Rows from block 1 of the decoder of a small masked image model, named by matrix and row number. Rows with one number belong to one neuron. Each number is 128 + 24 x the weight over its row's rms, rounded and kept within 0 to 255. All counts start at 0. Numbers have three digits each.
After each neuron's rows are labels from the 100 images, of 14976, where the neuron reaches its highest value: "peak on" is the class under the peak. Only what is clearly more common there than usual is listed. The data: cartoon faces. In brackets: how many of the 100, against the usual share in percent.
# fc1: MLP up (decoder.1.mlp.fc1.weight, 512x128), inputs 64-127
# fc2: MLP down (decoder.1.mlp.fc2.weight, 128x512, transposed), outputs 64-127

fc1.212:118175133118121161126088161120111113096164093116100159115179128141150098166135152140130130183208131175129117122169122088138146105101131139093160115158151124142137148168167134107150108138120172
fc2.212:070107153160140098152129114155139113129148138136138121114110141160117174098116137126131154105142192088141119116114149151127147143164094135147140109111139147092096145106116123151123140107140104
peak on: clothes (72 vs 6.8)

fc1.73:127109134144093131151122165164097190113150120099089076152129116109088132137074099111158112160110120134109126152138097126134123132098097180161111090134171158164110085119145103120145142145162102
fc2.73:157150133145127122111151078100160088135142145163165161134139113161154151103137141188103130104145123115169128125106149114132115136150151099080137158136119101080123147144074129149107137119104140
peak on: hat (72 vs 2.6)

fc1.442:113133129089088122134126123132136149112119100122126155135141149153124143119099132116091129146137163133126188177101113124130156131105136128088135127170118128137119130104140161118101122149110122
fc2.442:109187173127185137145111121125147131130122116113117105121135145134127114111127132115123129131102085126121096160164159149112119130126135147124117113121129131115141138108180134128137120113157079
peak on: backdrop (96 vs 62.6)

fc1.421:131146089134168154119123108161124144078125079107141128130082145158131126123110129141116131109135175112120114144144122147092146071103148140108136142124109167149137160082162152065101100163142125
fc2.421:100143152102123107131125083089117124178118170155111107133160110115159122098149136105136145131104112119141145086142090127153124158098122155136098135102138104106125113155107076140112134109133156
peak on: clothes (62 vs 6.8)

fc1.304:139144155116158075129097147151137093140116121138099128129126132081151154103160151196104109123120141129124136087101109141133122134103113148122124107140206114105132125126146146145078145120149131
fc2.304:137138096144158097133110100131130137152115134130126158152118125152127122078092135142111164150100136125105155108114143142140102152124129121125137096129137136153120158157116118115091114098151125
peak on: eye (98 vs 1.3)

fc1.438:118130119109092128130099179100116103104106116092132144119174150132129106166105115170141145114121114120154060172125139139149098120147117165140111103133160180164152156127143109174154143165139129
fc2.438:094098142177160125122168122140126115142139112155140120128094102162115124069124148082130150127112126144163158080162117114139158148075134069127146126139117058105105095121101141106110106119095133
peak on: backdrop (99 vs 62.6)

fc1.332:142120131111112065158115149157135093099161131140139122117175104105141107082100102101108138150121114118131091123109163114151135149103148104101118117138133122151141113121153066171116116138133159
fc2.332:149110126122132141123139117155091142132124116181076105093105171126163114132160094077091164137177133147135151163142111143138144132129136102136151162151120129163133095133105137102142137170127146
peak on: clothes (99 vs 6.8)

fc1.158:115127127159140132116122170122108112121133097120078140106104123119117115187111118122099120175125118176113133081143166126098137132134131142088094119169117159148140137153130133137113141107110119
fc2.158:070100134125185099138102133159112124131113155120104103102120151107157128128132137121161129110119155142132108146098161152141110135163105153123125138134132107144126098125159099123171147122104157
peak on: hair (100 vs 9.7)

fc1.219:123099131098133138093133120150112160076089183141154135128186151167172131160128142133124146118130124104124127114129127121158133129158113136114149072167123111133127113082174087136108137116113117
fc2.219:159157146123111137165120158111129111173178061113135109104088127082095121100107102145102109165111088131141126166137160129118115137107124104137117146105120149138135159135076165109126107120145119
peak on: backdrop (100 vs 62.6)

fc1.500:129144152113123108126128126140105130110127093141159162118148172142196136104161128142133109091189132109105099132165127146083108153105116156115156095130139156174139081073135146099100100112113069
fc2.500:139132108130118119128126123125120143140136134164129111133096138079102143145130117128094140140034116101138109124132146148138119117120113107115097145108111096115106184151182122155116170123123148
peak on: eye (94 vs 1.3)

fc1.37:116104143098113122133133160134095107092104130121123148179149142134111159127149125138126132102148137093158124107100140191144159171165066126105155087144160141094135176123111123115146164119126119
fc2.37:125163138150123173135158118114131100115131144127124143116112148088144138157137098125135147158154106158127115122121148126143110101112111127159136198098154158168125113133157155126123123109127113
peak on: hat (99 vs 2.6)

fc1.163:119105116125129118143128138137110153109102103132143154111191167131102139126103130152160122095117136120144123152154101119125161111141142189107172101143095145090125126103161113104146122164134142
fc2.163:065094135127174145114139122121136082107156123111139102144120127137185113127132128139095118114143174116115161116133120160137096111095108092106130128126128141128154100153094123133139125099127158
peak on: skin (65 vs 15.8)

fc1.156:113108168133094144166109120141111123139143124099094128082105159135186101120146146155130122145153110135109102158124141124128125120134156170136150141160176128138157111156120116126170139091139175
fc2.156:099120125170152134117154129120140137118136132127152163196144087104124161096124161131101109136116136131101123113113151092173132121156118111112126118171113043142141146139166160186104145174152090
peak on: backdrop (97 vs 62.6)

fc1.293:130146101119147096148134122166084158123158141146115152125107141123119145116076153118151140130128124124118124155128113134119139127119159123118122087171171110125162088126208114130122125147136094
fc2.293:136134144136127146092145117106134079161104143106122147151129131104108102144120093150120091065149105154106132120121086136131119108159121124118126088092140114093100169121097124156150089140090087
peak on: clothes (72 vs 6.8)

fc1.24:116117146156122101151170156122114161149152129120140116156183135163099099126134113157115132148129125159142127181112118153118119150117102102127136174167099140120094123109153144130123107118107144
fc2.24:140121136124092108075103103139116143107128124134159120116094138154137157138124122132140117100130118076149102083123112105153140134112154096150110115092164134078073095166093119144120145102134097
peak on: hat (49 vs 2.6)

fc1.81:119127136156097156122169120162134124092081145157090110146117113144115094079099179101101105128096124142134122114162131139120134093143135150115167160151141150137118106143142140141135118150107113
fc2.81:158122113130114107125111146085143123153170104128137144127141104134133087154135127114145124111106143132138116140082106131110090154128098125141084119142123129128125140097079108108127101091145131
peak on: clothes (63 vs 6.8)

fc1.124:125114118147145120121142116152091145117186097109096124149108119120138096127142126095106111114129137126121162095147096110100127195139133103131104147043183136139134099170130153127162142120126101
fc2.124:145123113120137149131112129139109091117124086165137140174127103130133121150139137117131109122156146123127140099179155133125123205125111133111131177083189113130103119127182066125149142141124124
peak on: glasses (51 vs 0.7)

fc1.439:133134117115167114094126114112112108142091126136161126142089148131135119096134156140100129121102144092125103094126115136116165124126139125127138121189086103159103156103169148117135072160132111
fc2.439:180100124139075142166125125125144131104128113144105138111176126066146109160135129115148091124136094154129107157134129147138084110124116095096113136103186159094162109158101113162123185086106134
peak on: hat (26 vs 2.6)

fc1.321:116113145103094070110130114137115125080113151158140098097113161111188156085149112130111148123133144107109111105124134162136162133116134145119109101168154137149102164125098123109144111153104137
fc2.321:127162133131145141096130147161148100106135145133140151145126104145117123160105157167157094120137145114134126082176133127131101111092111124104109162074122140112151087136113122130115112064157125
peak on: backdrop (100 vs 62.6)

fc1.248:151087108148165117112153127128077125124108082125122094051101136090114165075132133144104140163114122117176124132113098133139135137114138117105160158102158089124137127121115158122136100108132115
fc2.248:090157151183127113130137094110132102148126102118138169150162112127141121119153089119168144135149085109072098109119161157115142146145136118131153112166095092146093112114087106122127156102109156
peak on: eye (61 vs 1.3)

fc1.270:127126138109111137153154135075127139113130106120112182153126128141153142121085098053126085176179122123126155109143136141114127051140139135132125129150175123136138136102140123135096104146127118
fc2.270:129157106126114110108059095123135097114141136128160152169123147137149153098135113127140117116147179089124065139172115140149118137083131130148111143087133147155097132141107149110108136120133138
peak on: glasses (47 vs 0.7)

fc1.355:130111150125144116154154173099120108091134130083111136169166100063134109047130079152104107144111131138135130144128125129141156145101165083166101133131098087108130083162132121127127134184157102
fc2.355:129149154108140135090136130112166139142131135150131162083106141149097097192151141115130123131159181130133099131097094119140131181172117156083138135133189137111094105092160087156142156092128144
peak on: clothes (99 vs 6.8)

fc1.115:145139154117127173128123098122127139128147133110129140138145136120098068081115111146114122144184150099128131138086101141064103167150154106124138139161125097106091104129083179136153156130155129
fc2.115:116112126125127113098109151133130119137101089146117098132110146106160175154143125095125132121082091144132079123153147109188152122100101141135144104102127139121123129104145072117108111137110098
peak on: hat (88 vs 2.6)

fc1.284:145120122120122100153123107119125144133156110128147147173138126126128124166125121117171080125123149109131147116129108151111141128172104139130112170125142157117126139122152093102128166121144111
fc2.284:136099107109116131145149143105119086129143137147128089155121144088137171151161136148118144127143136111130153153146121156125140136123143159130137076103143180161091132135141135165188123132065149
peak on: glasses (62 vs 0.7); skin (37 vs 15.8)

fc1.252:126123134118126156158087148104104149110135115107160137113154102150163115102129135079121145134119144120161082138128139106131140149129138195112115111116145120142091113165178141113131140111121158
fc2.252:192113137109110093113119096156123140130134104141147108148111151088121143139151138162097057125146133151080130149125105147082127122151141108167124134159106147108157129084082156137145137153119072
peak on: clothes (59 vs 6.8)

fc1.44:113146108122158095133097129165152107070113140178115184127168219108113142130088142135127141131131128137107152129094163132162110153105162098098133131138152110151119120103119126098148100110159163
fc2.44:157126139144120122162118116121110153192136146131145137141102063132092090138165112127153113086168060126151116131136084137073145120142105153142137153108145126093169141114137131160111136139125098
peak on: clothes (77 vs 6.8)

fc1.339:117121148085114120132128141108113157135138113131141138157134134143127154143089135157124092133142136113128072148137139128124136126125111094134145111129111114136132066133142105139098159097117118
fc2.339:098196112154134142132146139130137111105141124131082075118082140117094156165121142150129164138130129171136135115108102111133137134124139168130136126139124113124143135117136127151192104154130127
peak on: clothes (66 vs 6.8)

fc1.155:133132113065138091148166080101119142135104171126134097109098138140149126175133149152130120097115160101123089187146147102119117138139132133131094113103123159143129120128146139146124141142122146
fc2.155:104123133176120135108113158165124145082153127135122131173186117137129137107160123118134157132165111116131158090106099162111145170094140130167144123103113122160106128112127127097165111129126115
peak on: clothes (42 vs 6.8)

fc1.87:127119144121124155142121127161119112136114123107129136134125144141116146133103124112112100048146119122148106124112161129139106116117167111132143128141129165150124092147142127136109125153130072
fc2.87:171137122164101101116132131101136152113108120141129150142109124122125172153112158117184207153106131167119128145106128125121146143138106121119111108114156106110115135132125131117152115148111136
peak on: clothes (58 vs 6.8); hair (42 vs 9.7)

fc1.180:120110148073109136141132101053106172137131101125143130138168129106133117105154137134099114128127129146104142131129134068135131091134140115134124106139137113112152148100110125123147136153156124
fc2.180:096169130151187133124118145183148098113119137169132126136123118134153128123092126114170140163107159128139099142133110133122106128128164138132087174176101133138131121120109154124086165082152136
peak on: hat (33 vs 2.6); clothes (25 vs 6.8)

fc1.508:114121159137147128160120134120162140146134145108117119123134111108122099104147124135107132120118102166134133156138128096095170120120115111146117131171092150107102151155129128126180173129111160
fc2.508:138143116095133133111113106126104144147131097107109168095160134109083128115142133131141126131099162104169107144137132162201133142135136094113186166107111128135095095116132134148092125097168119
peak on: hair (58 vs 9.7); skin (41 vs 15.8)

fc1.62:166113105126091138150158134105125119163118091142128143111146128115151076145132130114132113123148095110127138127156115107152122158121123117085115139161126136117088155128167097154128181141106141
fc2.62:131135113177137146111122135140131127093113180132121138118101097117089105111143082148153141111145144136129101150126121128124127091123160141118181134107098126130121097095119143154128060141147115
peak on: eye (77 vs 1.3)

fc1.218:103121141138127132117111118133102127132133113142113114133185144118128140113099132130096103126148158132124110112133091109122189119117166116157176131151176148119152065111116161135131134099116116
fc2.218:120074147161134124138166102106129136133180130100149125134124152136130126121108146184146127143107123122150154141141135107147138137179127152097118132140115115171100143149197129108140119179125138
peak on: clothes (100 vs 6.8)

fc1.161:123134096126118150128173155126100136098208100118139129171140108131142119091157127098160102139099143095097136154105159092091134154157125183122136111100122141085131127130150141093123115125159132
fc2.161:114102148106071136081124163146121141137168135114091161104060134138086142136149136123141114113128156166109152110122122126089134146114158169158125138102108128098109147143146156104143113138111131
peak on: mouth (51 vs 0.2); hair (41 vs 9.7)

fc1.116:133116121163098160084157094119132149089162117156127139090163182131118094105142107121161128135147122101133150085121101140150098103136110131118099121181165111132121125135075090130162115139133121
fc2.116:160108119106081209171134146103069131145131119100144150152097132128137149126158124120114127140110114150140125160128149094095160123112147122161174110124131133141121111123164153184073123121147151
peak on: skin (68 vs 15.8)

fc1.323:110145101141091150158113124141131167134110112114158133103110170140124102155107097129134118102127148121157136128144134130120111129134144074110117106122135120135103090098098127120144131129113149
fc2.323:150166112116125128154136117138133166135135112114144130118144135149076149140116114122108115105123118144104101127148141144132106091108111127172126150106112169158143122128130127166154155154147126
peak on: clothes (28 vs 6.8)

fc1.133:139133150129083122127124079100123133101128118160101136156098151098130185159170066157158130153134130143125094106123113144136140121150091141135115105159107117126144125134135120167103132091145137
fc2.133:148091161109097127096119122130164137122103125124145140159130153131139130093139130134140096146078104153137180133131141142100128093136119125113170101164119134154110162170157139101168138147143184
peak on: eye (63 vs 1.3)

fc1.61:113127140106175139076125102151156134107137092106142131095118116152108127117083131143086104160124135103189062130120131141126122128138103121147100089115157145141106120125141127156133100112079115
fc2.61:141099119147154131197120124173109123115169128103110115178102118100149123136120131127137147151104116113081160155132137147166095100082144116100174179149114101129131090089143178112094095148158139
peak on: hair (54 vs 9.7)

fc1.26:135114146124117108087089120147143134138151097137125138152135125169137153144183123093161140134140117110136097116152116157143144099146132153139113156126112114124101115131118083122120140094097113
fc2.26:117098124126109167121119145139138176132114145108107070103134149109100111125149108121112181156175096119124108089100150116101139152138111121140161098113144132147090131122179126111145129113116096
peak on: hat (68 vs 2.6)

fc1.448:134136108133108108130134115168111115118148088134140147142124092146135117111131147112145119155139133108103146145112167105093160176159123116133118166111065104116081152082124160137175115136108161
fc2.448:145071123100060110116121137131146094172116073124153092131118101126122143080142116106112150146173088086119123127141143120143153150146126133143101153129096101123108101076152149168142131117129141
peak on: hair (100 vs 9.7)

fc1.302:126118091157103128153142130112148053111095126119108143140125157099127100154110155106102133096144116106153118140131120134127094161108119129119164150165099135097110151111194124150135142161155183
fc2.302:154143140101099143099136116127113130131141151135124134128146107114102116108101132106140105144131117128082102119102117118119121053135121129164116100085139126181150106146045130123116104087130116
peak on: hat (39 vs 2.6); hair (38 vs 9.7)

fc1.390:131112126119172125171100097132130120087156085116111117143154108139144125141110124107168132145145118131149141083177112123110138173111108125106126131110138116112117078136071133085121155158141164
fc2.390:082178131195111144109119125123133105127119129121131117142120114151120092172097103121130114153106112137108127124131110131143132102111119132098096142130147103128122080127117147156127129129096201
peak on: glasses (100 vs 0.7)

fc1.205:151115110134125113131105079115154157127116115132153093151136130122101113163161148139151122106145119129149170120139089081079147156140143080089143184137146148132101153100130121142088155153132115
fc2.205:104134123129112148161140144166075120129122139147113122097117109135130137120096146113142090117122146127105091131124172172174144119119100141168139092105105158101122123113164115097158088177141166
peak on: clothes (26 vs 6.8)

fc1.216:154133121102118139119066139107130100160133106173154083117138188168138152120143137126098156112080113139107149105139099154188098110125105139133119143165142125132093116165130162160098138110114106
fc2.216:083121121166124139119103136115102132113113151152123116149125117142158144160144073103116107097102131149143127136111133086156120148151126118134144136091106083130113117138113136154157124156102130
peak on: eye (40 vs 1.3)

fc1.162:104137168142124174146133113111109085133105125114111118117134119156162121142111122116089122101139122202088172091125142160124141138109120137105114147149127140114083128139177091134160118130089119
fc2.162:110124118192129104127109142123143123131116138115132087106145157116103113131110148153148126155083092081087094181135120122133116153101184113168164132115141117150142118093101134142136120116104129
peak on: clothes (54 vs 6.8); hair (32 vs 9.7)

fc1.131:104152113115175099085160124120121115121110093111106129100112156131112149110121101153102110135142158112146110125088148118132151123148104117089086094136155088109096131139071084099152161137122099
fc2.131:127119128107128142116135141122109105147111113140078153120114162139099116101131134127133134173128092112110147124169138158144169162095072107051124110160124161097118132114097151107147146140125144
peak on: clothes (61 vs 6.8)

fc1.411:127134132143127126122174115153114161093112132156091126126138110176107168089098151156135112167115124140140106137163103144132133085123106205142171132162156141140137137156117097147120090151107134
fc2.411:136108147135104122132099124081149144135139104112173109123122148134137086148126132111129110112120113115107123122096158137119110176112146091097066145141119137090101115111135148121125110127157084
peak on: clothes (31 vs 6.8)

fc1.135:112122148127106153154136123131123118133123093133108113140114166107110115099072171115161097122128143142124124111136140134170099113130109114117140135174109090129117131094127174122127119139142150
fc2.135:153133113149146144110131127123132126111118119131188139088152116160146144133147097116128177142135132108096078113143130117105149159133130122095099146095130149131155150137101128128121103119128113
peak on: hat (40 vs 2.6); hair (37 vs 9.7)

fc1.362:105143123161064138137153107157115122143157144171133117135154133106165151190135144158138149148124119172118163147151127116158161105185142127140166113117156097127121093064136122150158090142155111
fc2.362:133098125075128158123090077120105148120167138107100156140107167123116138100112111144132138120157151095122084185086147158093145117096093150119125108143160135129133133164107115102124163114132134
peak on: clothes (100 vs 6.8)